Weights of a small image embedding model: 203450 training examples.
Rows from block 2 of a small image embedding model, named by matrix and row number. Rows with one number belong to one neuron. Each number is 200 + 20 x the weight over its row's rms, rounded and kept within 0 to 999. All counts start at 0.
After each neuron's rows are labels from the 100 images, of 14848, where the neuron reaches its highest value: "top examples" is what is common among them. Only what is clearly more common there than usual is listed. The data: single toy objects rendered from many sides on busy backdrops.
# fc1: MLP up (model.blocks.2.mlp.fc1.weight, 1536x384), inputs 0-191
# fc2: MLP down (model.blocks.2.mlp.fc2.weight, 384x1536, transposed), outputs 0-191

fc1.643,194,217,200,243,175,198,251,209,191,193,212,194,202,177,190,156,185,167,177,167,211,189,172,199,203,203,199,219,133,217,202,183,201,196,216,194,196,220,175,200,155,189,196,183,200,194,188,186,198,223,191,208,171,226,182,171,214,219,220,231,214,175,197,229,221,180,180,192,229,203,224,172,163,207,230,216,204,182,204,236,190,201,193,206,214,201,194,182,181,196,218,203,204,224,177,175,172,199,222,193,204,208,195,223,237,169,189,185,211,204,185,222,216,227,192,223,182,217,209,165,197,203,205,186,216,213,192,224,222,208,204,181,229,198,195,207,201,201,200,229,218,218,233,234,201,235,200,198,181,200,201,236,198,198,164,198,188,166,215,187,199,172,217,173,178,234,164,199,224,181,216,183,196,197,197,179,203,194,181,171,218,171,187,215,168,194,184,147,174,215,237,223
fc2.643,204,206,236,205,216,217,177,208,198,193,236,211,186,221,201,211,200,197,192,208,221,203,203,183,210,206,186,215,252,213,211,218,214,180,210,193,199,228,224,198,183,205,206,200,229,180,204,233,186,228,228,192,191,229,178,229,175,191,173,145,221,214,198,188,224,234,216,205,186,195,195,202,224,206,190,177,174,213,167,198,225,165,241,214,215,205,191,213,191,223,209,159,201,192,230,208,227,197,165,187,188,190,200,179,210,197,233,189,196,185,199,170,213,158,196,167,227,218,174,207,231,225,178,206,213,215,225,186,204,172,189,185,205,193,203,213,183,205,204,217,218,163,167,211,180,187,201,216,183,219,207,178,184,180,205,214,222,178,201,202,221,204,182,198,231,210,213,204,189,242,207,177,191,197,197,185,173,190,228,213,217,200,198,170,201,235,213,220,195,181,188,190
top examples: white

fc1.327,204,212,184,203,210,178,182,168,176,226,192,167,186,179,208,222,206,231,207,177,230,225,207,186,238,190,235,169,198,185,211,189,206,201,187,205,174,241,218,190,192,190,172,206,170,197,197,158,211,203,222,167,219,256,216,221,219,197,212,189,179,187,194,197,205,216,210,201,205,197,179,153,199,193,175,180,209,190,226,224,225,203,219,206,209,190,193,211,220,178,223,192,211,170,218,180,224,207,194,200,220,203,182,221,194,202,196,203,178,194,191,183,176,153,228,180,178,190,202,175,209,189,188,205,203,180,224,203,190,198,214,187,222,168,215,202,216,180,202,197,255,208,187,186,218,197,213,202,201,186,169,200,190,188,161,163,210,193,237,198,201,226,187,206,202,205,219,171,221,204,221,192,202,205,193,178,159,171,208,206,176,160,171,211,197,184,214,201,204,219,235,194
fc2.327,219,207,213,218,209,242,184,194,202,216,156,202,220,181,194,202,159,181,248,203,186,212,210,232,210,226,201,183,251,198,221,226,194,232,196,202,206,167,169,228,206,195,173,212,206,229,220,220,227,210,181,207,199,229,211,222,213,196,196,203,193,209,186,207,210,221,171,199,220,181,208,149,222,175,180,209,254,198,161,193,170,190,213,220,152,191,182,204,183,199,198,196,205,207,243,167,245,199,191,201,221,184,194,204,194,206,203,211,212,221,208,218,186,172,209,190,181,235,186,227,208,211,193,251,211,200,213,190,192,185,213,207,201,198,211,185,178,230,195,151,179,195,188,181,169,165,169,165,197,157,170,204,176,241,226,210,184,204,218,159,245,235,209,197,188,183,203,206,217,190,226,171,225,211,234,216,208,221,199,186,210,197,214,189,220,188,185,171,219,205,200,218
top examples: teal

fc1.351,205,215,222,174,192,168,200,218,184,154,180,186,182,199,209,182,190,213,219,197,201,210,189,180,213,186,238,158,234,234,234,180,221,205,194,244,204,227,157,190,208,173,196,206,170,196,209,219,183,180,199,173,213,165,200,185,184,200,178,171,167,209,217,219,221,194,228,167,236,171,239,195,223,208,198,180,169,217,211,195,204,247,185,185,189,224,191,184,192,260,234,202,230,224,205,203,201,184,208,187,194,238,236,219,192,187,230,190,243,212,212,201,191,204,211,217,169,239,231,201,192,221,204,208,180,193,205,245,201,224,233,167,185,212,181,209,210,206,216,193,195,179,169,204,182,160,207,186,196,191,190,208,208,209,221,188,180,176,198,181,175,206,203,185,203,196,177,166,174,224,206,211,183,192,229,209,182,204,210,183,216,203,197,202,203,172,209,213,184,149,213,212
fc2.351,189,207,171,221,205,242,207,196,210,219,182,181,182,130,174,202,205,199,205,205,161,173,197,223,189,240,178,206,184,187,125,210,160,187,233,171,193,178,205,214,191,179,178,196,246,216,196,191,204,216,162,226,184,225,178,231,208,177,213,240,214,191,171,208,193,202,239,181,182,241,168,188,221,209,213,221,211,204,194,178,198,185,216,209,201,196,232,215,238,176,151,187,195,196,191,218,230,224,218,192,195,179,183,211,208,181,221,198,190,181,200,176,233,188,208,171,204,196,150,180,204,191,192,206,223,212,207,149,183,211,204,207,179,188,222,205,180,222,185,162,203,218,222,193,209,242,214,232,184,210,213,164,197,201,187,213,209,236,184,213,195,180,208,225,199,208,208,251,212,193,202,228,218,200,179,197,212,168,207,228,200,196,211,207,188,229,217,215,217,238,211,182
top examples: purple

fc1.461,214,197,200,235,214,208,169,156,201,175,179,202,184,195,193,207,219,184,193,196,220,237,191,205,171,174,180,206,147,168,209,192,213,203,200,204,152,167,223,158,227,192,224,170,195,199,212,174,212,225,204,189,199,211,235,206,179,261,207,191,197,230,196,203,199,205,192,194,215,180,184,207,201,195,192,205,218,193,184,198,183,207,199,198,189,184,221,227,194,201,172,215,157,192,191,176,197,234,174,177,194,207,210,199,178,171,189,246,202,190,208,182,224,186,172,198,199,205,210,192,166,180,208,217,180,211,196,230,182,213,152,219,164,175,192,183,211,235,215,219,168,204,222,210,195,151,228,216,211,210,212,217,172,170,204,215,216,175,185,211,178,241,163,189,187,205,203,187,227,186,205,252,185,202,180,196,248,218,176,198,157,231,184,180,229,208,178,172,203,221,192,200
fc2.461,180,193,202,213,168,179,206,188,161,212,192,228,205,221,171,186,211,213,212,237,213,203,203,208,186,200,233,166,183,184,218,185,192,166,174,196,185,211,212,218,180,206,226,232,220,190,191,230,190,193,186,183,202,197,220,223,202,200,191,196,188,180,181,212,189,205,198,209,249,224,223,200,217,173,195,216,217,223,209,209,195,170,167,223,219,199,183,191,228,210,228,217,200,186,176,200,174,219,230,235,198,188,143,237,207,192,197,197,186,200,205,194,197,222,196,188,204,232,228,198,171,160,215,211,171,205,171,157,233,200,208,176,193,189,223,185,215,188,223,244,226,221,185,233,178,210,146,191,196,231,220,228,175,199,205,247,234,231,143,218,196,194,255,211,196,183,209,188,194,212,216,204,216,225,202,197,199,162,177,173,200,194,213,180,169,174,217,225,176,217,154,204
top examples: teal

fc1.620,179,184,211,168,197,181,194,215,203,205,217,215,205,174,208,208,185,237,208,208,180,196,218,221,208,226,214,203,184,203,240,188,164,214,226,179,204,211,234,241,169,168,208,179,214,178,217,193,233,217,172,180,205,202,193,203,242,197,193,229,197,241,199,201,213,183,222,199,192,232,199,220,205,168,208,199,203,231,212,184,196,233,215,205,187,192,203,180,177,194,185,201,170,235,202,200,162,185,168,186,211,183,175,216,217,204,185,213,206,202,203,199,223,220,201,206,202,254,226,198,212,210,200,209,220,165,227,195,197,205,201,211,216,206,203,238,162,191,201,189,182,208,207,221,220,196,192,160,206,224,208,229,194,207,224,236,168,221,197,203,206,219,211,186,237,173,202,195,238,186,174,214,200,176,185,160,203,274,195,169,212,208,178,172,181,208,208,193,189,187,204,192
fc2.620,189,206,181,221,204,206,235,198,199,247,188,209,179,219,162,197,226,230,228,226,187,206,192,203,159,207,189,198,203,206,200,190,217,179,251,214,233,216,178,191,168,194,225,215,210,208,208,216,238,180,168,196,221,189,189,189,204,221,232,189,192,228,186,207,225,206,133,227,207,171,224,184,221,222,158,207,190,191,203,229,166,185,211,199,203,217,186,223,220,210,166,209,210,214,193,198,180,229,212,216,235,195,164,183,222,201,195,186,205,212,200,162,190,213,213,220,190,193,203,185,160,170,218,193,198,216,171,206,229,198,181,200,193,213,206,209,206,192,179,186,215,195,187,209,218,166,200,233,202,211,238,175,197,203,203,223,245,175,213,223,236,195,195,199,203,215,170,205,187,241,173,181,197,210,179,239,184,153,195,207,229,214,228,184,184,203,201,174,180,186,203,189
top examples: teal

fc1.472,154,203,202,230,170,242,184,167,200,226,185,228,214,184,224,207,210,211,162,192,210,182,223,196,217,195,219,184,226,199,216,192,172,186,190,203,187,218,232,239,182,177,187,196,203,163,155,219,203,195,178,232,195,229,216,222,200,192,197,232,199,210,204,198,163,196,176,185,209,207,202,207,212,185,185,191,205,214,190,213,175,184,206,220,209,196,186,214,146,214,184,197,174,200,180,210,223,203,188,183,227,206,196,196,204,225,183,203,213,156,186,211,151,195,220,203,206,210,166,167,203,183,222,181,196,179,213,209,167,221,189,214,214,181,164,205,205,228,214,207,163,217,199,220,182,185,190,235,173,203,235,212,202,202,198,178,221,206,157,178,222,168,211,188,192,205,221,220,221,200,179,188,221,189,193,204,200,194,231,198,191,202,209,162,175,180,170,169,196,181,200,245
fc2.472,180,209,203,170,217,205,219,200,203,226,175,238,186,220,217,207,173,204,214,214,208,232,198,232,210,211,195,184,207,214,213,196,182,196,184,179,192,164,199,198,158,200,206,198,186,216,220,196,172,211,190,239,230,172,212,176,229,184,173,178,178,210,217,180,208,214,170,196,186,207,155,196,225,195,200,193,200,243,207,182,206,203,196,139,203,200,205,193,213,228,205,186,228,188,235,243,199,194,228,213,225,183,180,222,220,182,196,190,206,197,207,196,206,221,190,237,190,182,201,248,208,192,231,222,188,162,176,204,186,186,216,164,200,172,191,164,206,173,179,226,198,232,208,199,217,236,188,211,182,172,174,186,189,191,209,202,162,172,225,229,182,216,190,207,198,181,189,164,206,196,190,198,223,205,223,219,178,214,237,201,193,227,169,209,232,192,189,225,236,219,176,190
top examples: hammer

fc1.197,263,242,176,211,226,177,211,219,227,230,203,212,183,197,202,221,214,198,195,200,186,167,181,204,218,193,229,167,200,224,192,231,182,175,256,234,193,173,251,207,206,184,166,216,211,207,202,200,217,184,205,164,202,191,255,202,198,205,211,198,186,200,225,221,202,190,170,148,228,200,219,175,243,186,216,179,192,221,213,195,184,181,219,211,218,173,222,186,219,189,185,202,208,197,216,181,185,211,189,193,163,205,184,196,209,182,190,184,201,190,207,223,224,175,209,209,226,248,204,216,171,175,210,180,163,228,240,232,211,223,219,235,196,177,214,229,200,160,202,180,209,224,200,205,195,200,196,193,153,159,189,195,196,193,228,201,198,201,190,219,237,209,182,212,181,198,233,220,199,200,160,202,192,194,197,191,211,206,180,204,179,205,180,203,188,192,180,217,201,209,218,194
fc2.197,193,179,227,178,214,220,206,182,215,169,200,194,225,207,196,164,168,226,178,194,245,195,218,196,188,224,167,237,206,203,209,187,174,212,208,196,172,200,218,207,182,193,208,187,218,182,231,189,196,184,246,207,191,226,157,204,224,204,233,199,213,192,209,238,191,188,200,221,172,160,205,191,169,191,183,216,230,177,192,216,171,188,204,198,206,218,197,184,181,218,203,178,181,194,217,215,218,165,255,196,161,167,168,201,164,225,240,195,220,144,218,186,198,225,211,207,182,221,190,205,198,226,225,222,208,178,171,202,212,246,195,216,243,220,188,194,159,197,163,197,163,196,231,202,207,158,212,188,213,155,206,203,173,175,189,211,209,226,189,170,224,200,219,154,226,196,154,181,219,187,184,215,194,171,205,200,208,186,169,215,229,227,195,177,217,176,206,151,203,199,218,217
top examples: purple

fc1.631,195,203,191,199,215,181,194,204,177,178,211,195,192,219,202,165,198,167,156,190,198,206,207,218,206,240,210,205,179,164,220,192,202,207,226,180,207,203,193,204,196,208,189,163,198,201,209,208,175,236,192,205,204,223,206,233,194,198,250,198,206,200,165,194,187,237,202,223,175,180,176,222,197,212,180,218,191,179,208,218,199,208,238,200,184,235,210,171,196,199,202,208,235,193,207,235,221,216,188,249,232,210,204,223,229,199,208,218,226,190,199,224,210,210,180,198,212,197,168,177,220,170,149,180,181,208,211,182,193,208,203,183,182,190,223,179,219,223,213,177,220,191,198,191,201,196,211,216,227,219,185,176,214,186,230,183,201,195,214,223,196,210,196,226,185,198,252,221,179,236,196,242,196,164,173,212,164,187,197,201,186,190,182,224,185,211,206,193,222,194,166,197
fc2.631,200,195,179,201,201,214,201,208,212,237,212,174,181,177,215,189,195,174,207,204,210,224,210,163,197,180,199,222,189,215,180,176,235,159,195,202,203,211,201,220,208,184,225,220,181,211,182,204,176,168,213,206,188,212,205,187,210,220,186,204,180,194,170,167,203,188,191,178,189,204,196,216,212,179,219,200,163,226,181,166,201,216,174,185,188,227,197,242,222,231,195,221,161,195,229,167,211,191,205,165,180,173,223,185,213,193,182,183,212,218,201,196,222,189,226,223,238,188,178,201,208,226,206,170,201,239,186,190,199,203,204,177,209,209,183,195,198,186,183,225,218,220,165,228,215,238,184,184,212,186,180,214,145,213,200,198,180,226,201,170,204,187,214,156,214,203,203,188,221,242,252,242,214,206,209,187,210,211,186,229,163,190,202,183,162,178,217,185,182,201,196,187
top examples: hammer

fc1.584,228,184,194,202,201,193,220,175,214,203,202,189,195,194,219,201,231,185,220,184,221,209,181,172,204,243,205,206,179,153,192,193,172,216,217,207,185,180,220,204,222,191,220,199,197,196,205,220,186,218,216,226,196,220,204,192,152,235,205,215,173,214,217,223,233,200,220,162,215,180,212,228,216,174,238,179,182,218,196,208,240,202,193,196,189,198,189,230,230,218,213,187,191,209,178,223,206,261,187,212,184,206,217,217,205,202,205,210,178,240,193,201,171,193,218,195,176,199,176,197,199,162,168,192,227,177,195,206,191,208,181,198,211,163,191,176,246,190,206,203,189,204,169,197,240,181,184,146,212,209,199,195,165,201,149,184,158,175,206,195,196,212,209,190,232,195,191,196,200,179,199,218,188,222,196,152,177,235,178,195,230,196,180,195,212,227,194,194,198,176,211,178
fc2.584,186,223,214,171,231,196,200,168,208,194,202,187,194,220,194,232,203,228,211,185,201,194,186,217,220,197,206,176,166,231,219,194,215,195,185,150,208,221,192,191,188,209,196,201,201,221,217,210,199,222,187,201,185,238,228,178,235,202,215,206,218,176,182,184,159,235,237,251,231,204,216,168,219,187,155,220,215,193,183,197,207,229,172,187,169,161,190,198,194,177,200,239,197,195,199,192,180,212,228,215,216,176,189,179,214,186,195,205,237,194,198,224,186,217,183,184,181,211,171,168,215,184,191,216,165,204,218,181,214,204,188,206,219,202,211,214,192,191,239,192,189,216,197,198,206,216,182,222,159,174,178,191,212,188,223,188,185,185,198,202,215,193,204,205,201,180,202,166,184,198,195,203,191,225,198,177,202,208,204,171,186,209,217,163,203,210,179,204,187,268,189,185
top examples: teal

fc1.483,198,202,192,199,152,186,193,187,194,179,201,226,176,238,209,219,213,194,172,256,189,216,203,184,213,192,200,179,218,219,204,215,179,197,216,175,215,212,241,220,201,184,201,190,183,184,169,168,232,187,200,210,209,223,218,223,232,200,193,240,204,198,213,169,190,200,183,199,226,201,199,219,164,202,172,167,214,186,194,214,221,205,183,215,176,211,192,234,221,236,183,181,191,177,196,208,242,223,194,194,230,208,159,182,209,204,182,210,197,187,217,206,191,203,205,184,151,218,170,217,234,197,195,169,245,195,169,246,188,204,184,183,219,211,190,202,205,147,219,191,237,227,182,185,246,134,217,216,159,207,175,238,190,200,205,184,183,209,207,206,211,200,188,237,187,187,233,190,186,179,194,186,197,226,181,200,215,175,162,189,204,218,187,197,173,184,225,190,195,209,195,218
fc2.483,224,199,201,163,195,197,224,209,190,248,230,179,192,189,214,211,217,217,234,227,180,175,220,193,192,215,208,178,214,239,234,186,234,209,183,204,170,180,204,202,205,189,203,198,219,223,191,188,188,195,193,176,182,185,202,160,194,199,222,209,187,239,196,206,188,187,227,170,225,191,188,193,192,192,198,211,180,204,224,220,196,181,198,206,208,188,173,190,134,213,183,145,226,195,193,216,206,166,202,167,165,175,191,208,217,181,205,166,193,184,198,205,193,202,207,168,233,200,178,213,177,218,222,169,183,223,190,162,190,189,218,169,214,192,185,183,184,220,188,194,165,213,199,191,212,251,197,209,215,205,212,179,227,213,224,186,202,203,206,189,190,184,220,219,190,183,179,190,196,194,206,179,246,227,179,183,210,184,175,197,179,218,183,197,192,184,162,214,190,203,201,246
top examples: hammer

fc1.696,210,218,242,177,165,187,166,178,206,205,233,206,207,199,189,178,189,205,207,216,243,204,204,201,185,203,206,172,172,177,207,183,241,220,186,186,185,163,211,229,226,206,168,170,224,192,201,209,234,167,164,217,183,218,192,201,228,228,212,195,227,207,213,198,203,186,195,197,210,206,228,211,210,240,181,196,208,194,193,242,213,161,198,184,204,186,203,193,173,184,200,185,206,188,198,187,162,208,242,191,212,211,179,167,188,192,186,219,218,181,172,200,188,211,207,221,177,204,216,208,224,198,198,194,216,186,155,164,234,224,214,177,215,216,211,176,248,203,132,214,224,183,226,204,222,171,212,185,198,178,201,220,205,191,232,188,201,166,200,167,163,190,207,178,156,190,181,175,190,180,215,186,195,204,188,217,223,196,216,205,209,175,186,200,199,193,229,220,219,222,229,190
fc2.696,161,202,163,215,241,171,201,229,210,195,165,176,222,198,171,192,172,180,188,233,179,213,146,163,201,215,210,225,172,201,170,180,147,192,212,194,188,201,194,183,206,166,195,217,219,205,182,180,183,202,215,192,244,209,168,202,184,187,216,170,180,190,241,204,205,180,207,217,159,182,184,194,220,184,179,188,237,206,201,171,199,209,243,195,194,182,178,210,226,197,220,214,182,167,216,198,175,210,194,187,202,158,196,209,226,164,222,216,201,212,186,214,220,197,179,159,237,205,194,160,182,203,207,229,219,200,187,164,166,156,198,213,179,173,189,210,183,196,196,184,212,190,182,198,221,243,201,215,171,204,231,217,180,184,178,184,203,205,185,214,200,185,215,225,183,240,180,205,193,215,197,201,182,186,216,209,182,182,186,180,200,197,200,231,226,215,180,206,215,212,213,192
top examples: hammer

fc1.118,204,204,208,157,203,225,175,207,173,189,222,172,175,210,194,206,214,238,208,167,211,200,191,266,179,205,206,220,167,207,228,181,197,162,222,153,183,185,194,180,193,195,178,183,157,159,226,188,214,233,176,206,204,211,166,194,212,236,164,215,182,213,172,222,202,169,202,220,207,219,198,167,185,193,164,217,194,192,195,182,235,212,208,208,190,214,229,151,196,205,193,229,214,234,164,206,209,191,187,203,153,198,203,182,195,196,193,187,217,196,213,231,214,182,217,214,195,221,203,199,200,213,228,168,171,211,198,213,201,193,186,208,222,194,201,193,201,188,230,200,207,191,177,222,212,194,204,235,198,199,185,202,192,255,209,213,211,219,175,175,201,154,226,163,202,216,197,221,204,217,178,182,230,240,197,187,240,213,184,207,198,156,186,200,173,195,200,213,204,232,203,188
fc2.118,153,204,207,224,188,193,174,180,181,221,211,215,219,232,184,206,172,205,169,224,177,177,178,230,210,197,172,198,175,164,216,196,191,166,200,162,223,212,226,193,213,209,210,189,189,198,197,221,189,179,178,209,159,188,220,228,194,233,184,196,255,184,204,187,196,204,201,231,227,218,205,185,228,196,190,192,233,180,209,178,202,222,187,214,209,197,214,194,195,228,207,230,182,183,201,209,220,214,208,215,197,225,183,191,223,200,196,213,188,178,156,166,208,203,219,217,180,189,196,193,190,212,225,184,207,236,187,194,232,144,190,183,237,214,203,232,199,155,197,176,180,194,168,196,201,226,174,193,177,215,221,200,210,205,206,217,210,193,171,202,225,204,178,203,226,183,188,188,205,220,196,201,221,181,208,215,135,199,203,180,216,198,220,160,214,198,185,212,153,256,200,205
top examples: teal

fc1.557,196,240,202,210,193,200,225,223,235,234,222,203,215,230,192,173,173,221,230,183,173,208,210,189,176,202,226,201,185,182,199,231,211,204,202,175,179,166,181,171,216,202,230,191,172,202,219,224,202,196,235,216,196,228,221,199,191,202,213,217,240,205,196,210,246,187,219,239,189,230,204,196,199,236,192,229,213,198,185,185,189,222,219,201,198,195,193,250,202,180,198,194,237,229,211,174,183,210,201,181,208,220,168,221,195,217,195,187,200,199,211,201,189,174,154,205,183,196,192,197,218,177,208,193,188,204,223,184,202,199,202,169,174,210,159,183,205,208,223,197,173,214,199,198,185,183,194,157,193,215,213,212,200,211,181,197,200,222,191,214,201,183,178,178,202,177,219,191,194,186,209,194,223,185,194,200,189,184,208,191,215,219,227,181,199,260,177,180,181,225,181,195
fc2.557,206,190,190,165,193,181,220,172,200,214,197,186,209,210,205,193,192,183,172,201,211,208,197,182,236,211,188,216,214,201,217,171,155,200,236,199,191,201,232,192,157,214,189,184,228,197,213,188,200,197,238,231,174,180,204,209,145,206,212,200,251,183,227,202,210,231,198,187,185,187,190,202,206,198,187,174,192,183,209,210,198,194,186,259,204,231,224,224,213,183,207,197,206,229,207,201,206,198,203,220,185,175,213,215,196,191,211,217,259,214,189,179,195,205,241,224,235,185,187,225,144,184,183,214,189,217,188,209,159,210,176,175,225,185,210,166,175,188,167,215,202,200,188,208,220,198,220,200,178,182,219,189,170,227,176,213,207,200,181,203,207,226,189,202,186,192,213,235,206,211,204,213,160,181,209,210,228,247,216,175,184,223,244,233,171,202,200,196,189,181,195,199
top examples: hammer

fc1.99,209,189,219,170,193,182,206,183,182,202,179,212,217,211,237,193,233,179,202,182,173,204,223,194,201,204,245,240,185,188,192,213,195,188,222,199,194,157,231,191,180,208,162,199,170,188,214,173,191,190,176,183,180,192,203,236,198,200,199,222,180,187,206,210,187,182,191,186,207,191,198,173,206,189,196,208,201,184,220,216,217,198,188,228,167,220,195,201,185,193,195,191,196,230,185,212,209,200,149,240,223,172,209,219,198,184,216,188,159,210,188,226,210,202,198,221,204,176,181,221,238,193,189,202,194,183,172,224,208,190,190,202,186,203,198,168,209,172,181,199,233,257,182,181,199,175,230,287,177,229,195,196,195,179,195,239,224,207,214,227,225,185,237,187,225,182,198,202,241,208,167,213,194,201,181,246,195,214,211,195,190,212,198,194,189,170,175,175,214,222,199,183
fc2.99,207,182,188,218,206,207,186,190,226,193,214,218,201,172,149,204,194,216,192,204,222,180,184,195,216,176,213,208,183,184,205,203,212,244,176,188,205,229,183,169,209,156,216,201,184,214,208,199,195,219,188,195,190,169,193,177,199,175,163,167,209,207,183,207,209,210,204,214,194,177,188,218,187,215,186,207,159,189,218,210,195,194,177,163,216,161,189,193,208,159,178,217,208,199,216,192,189,222,210,184,214,208,170,217,182,206,192,215,192,204,203,213,223,192,189,235,205,180,212,242,188,187,208,196,211,206,260,251,178,201,214,170,212,176,184,193,195,230,147,215,214,142,219,223,171,203,187,210,193,188,232,208,190,207,195,188,204,209,208,183,171,172,212,202,197,201,173,193,191,232,191,205,215,185,198,210,202,201,223,182,208,184,175,200,229,218,201,177,198,188,255,194
top examples: white

fc1.761,189,178,201,191,189,225,185,207,221,214,200,204,212,211,189,212,216,217,225,188,231,187,174,218,176,241,206,206,214,216,193,187,167,185,222,222,200,198,198,212,179,213,193,188,191,201,238,193,230,170,223,200,163,196,223,224,252,203,204,158,198,234,223,192,188,166,186,225,192,224,180,188,165,225,214,196,204,191,221,217,214,173,195,199,205,196,194,180,195,206,200,183,198,191,225,211,194,174,167,204,221,174,238,211,200,205,193,231,194,173,178,164,183,218,204,211,170,183,199,176,233,210,151,202,209,190,171,177,184,205,258,213,184,204,181,196,206,189,201,192,209,209,189,226,171,186,185,179,224,202,181,209,179,204,194,212,176,207,203,208,217,173,231,234,190,198,186,219,214,203,192,205,240,214,193,173,184,200,225,171,189,187,179,214,205,210,225,184,183,206,206,174
fc2.761,202,231,182,225,176,178,217,223,222,182,186,219,228,201,212,190,188,176,164,203,179,236,189,227,181,197,201,204,196,204,197,207,174,221,222,200,197,200,201,187,212,193,204,228,198,200,196,186,200,206,195,253,229,243,187,212,154,172,224,185,184,203,191,231,179,178,223,231,188,173,214,175,209,217,182,197,189,225,213,253,163,223,215,187,221,199,201,177,231,253,219,156,189,198,173,175,212,198,201,216,244,200,208,205,202,202,192,224,183,173,220,215,190,213,184,225,189,213,195,174,177,202,224,164,194,212,192,198,211,174,190,168,171,220,198,207,227,192,189,232,206,176,224,226,238,211,209,202,208,187,180,206,194,177,166,171,224,195,203,200,207,201,238,223,208,184,181,175,162,212,203,206,213,235,200,194,179,189,207,180,203,201,206,202,197,184,178,199,192,214,192,176
top examples: hammer

fc1.598,195,213,182,201,220,231,158,220,218,200,189,198,229,197,216,200,220,201,180,203,207,225,204,205,196,195,198,210,171,225,214,186,194,211,187,183,203,205,240,178,179,209,191,234,223,209,197,222,237,187,192,190,194,220,221,195,236,204,203,204,189,214,203,179,247,183,182,205,187,173,212,179,186,222,205,219,184,172,173,227,194,181,225,177,203,170,218,184,197,161,200,216,193,191,206,184,193,217,186,244,196,186,238,230,204,205,203,195,206,229,230,210,194,223,214,231,209,214,203,180,192,177,212,177,209,214,196,194,176,166,228,163,217,190,193,208,224,191,191,220,163,196,212,195,195,219,225,227,229,215,203,205,223,223,184,214,214,228,180,187,197,198,187,167,221,191,203,186,219,190,244,203,203,194,237,173,177,192,229,234,196,190,190,242,210,163,166,229,213,196,209,171
fc2.598,203,209,149,213,191,222,231,177,201,181,199,207,199,231,237,215,208,187,251,186,192,187,209,220,217,210,246,201,218,182,191,205,216,180,195,212,223,200,206,232,207,181,185,190,202,184,176,172,210,211,194,187,195,184,189,211,215,216,195,230,216,194,202,200,187,216,223,212,212,207,225,192,169,200,178,195,209,191,221,174,187,201,235,200,215,151,189,186,194,189,168,188,203,199,195,222,194,180,187,199,197,236,209,190,181,185,189,213,201,176,154,210,199,150,206,197,196,183,243,250,205,227,181,189,199,191,198,206,214,185,195,181,215,188,215,211,231,185,220,188,208,206,162,189,209,203,212,194,220,197,204,207,172,214,171,216,241,180,213,174,191,185,200,216,192,169,215,234,174,240,205,190,171,243,210,199,225,218,210,182,180,194,196,179,164,216,226,186,220,217,200,243
top examples: teal

fc1.464,204,154,165,204,204,190,188,198,214,219,218,202,172,222,218,188,184,210,181,189,227,183,194,161,182,175,229,206,188,200,214,239,216,203,194,181,177,164,229,203,171,179,213,216,185,180,208,209,206,197,186,186,177,212,214,157,228,195,211,188,207,183,203,154,169,202,198,180,174,196,229,238,193,204,175,174,174,211,199,221,245,199,205,207,196,203,208,202,222,222,212,191,178,225,223,204,174,191,223,215,188,196,236,207,196,196,181,216,185,207,205,192,199,214,186,218,197,158,150,203,178,210,191,168,198,197,192,210,198,208,268,197,180,220,189,174,200,196,196,191,196,155,200,187,210,230,207,151,160,223,236,186,193,165,164,224,211,201,214,220,212,131,174,199,213,213,163,185,173,186,212,187,174,197,219,211,195,193,202,226,221,210,182,179,202,201,236,167,211,207,181,196
fc2.464,179,205,193,192,215,194,222,219,177,208,211,215,187,198,212,172,162,198,199,183,166,216,181,178,227,171,196,220,169,183,193,164,177,173,241,203,225,222,156,187,210,198,190,238,202,203,203,175,185,209,199,203,190,195,187,211,197,186,183,182,202,179,200,206,197,222,223,226,186,194,203,211,239,148,229,194,212,213,148,202,195,214,191,203,193,203,175,226,218,168,202,217,207,199,204,211,185,199,203,188,227,218,173,217,219,186,192,193,223,247,216,232,189,193,241,190,204,216,224,194,178,211,211,198,217,183,179,200,193,211,170,193,192,236,205,222,241,203,206,201,194,191,224,187,194,228,179,205,175,193,190,236,210,210,190,211,192,196,207,183,181,186,213,222,195,215,186,207,216,232,211,230,243,204,189,183,212,186,181,178,160,212,167,219,218,202,192,202,158,172,228,217
top examples: hammer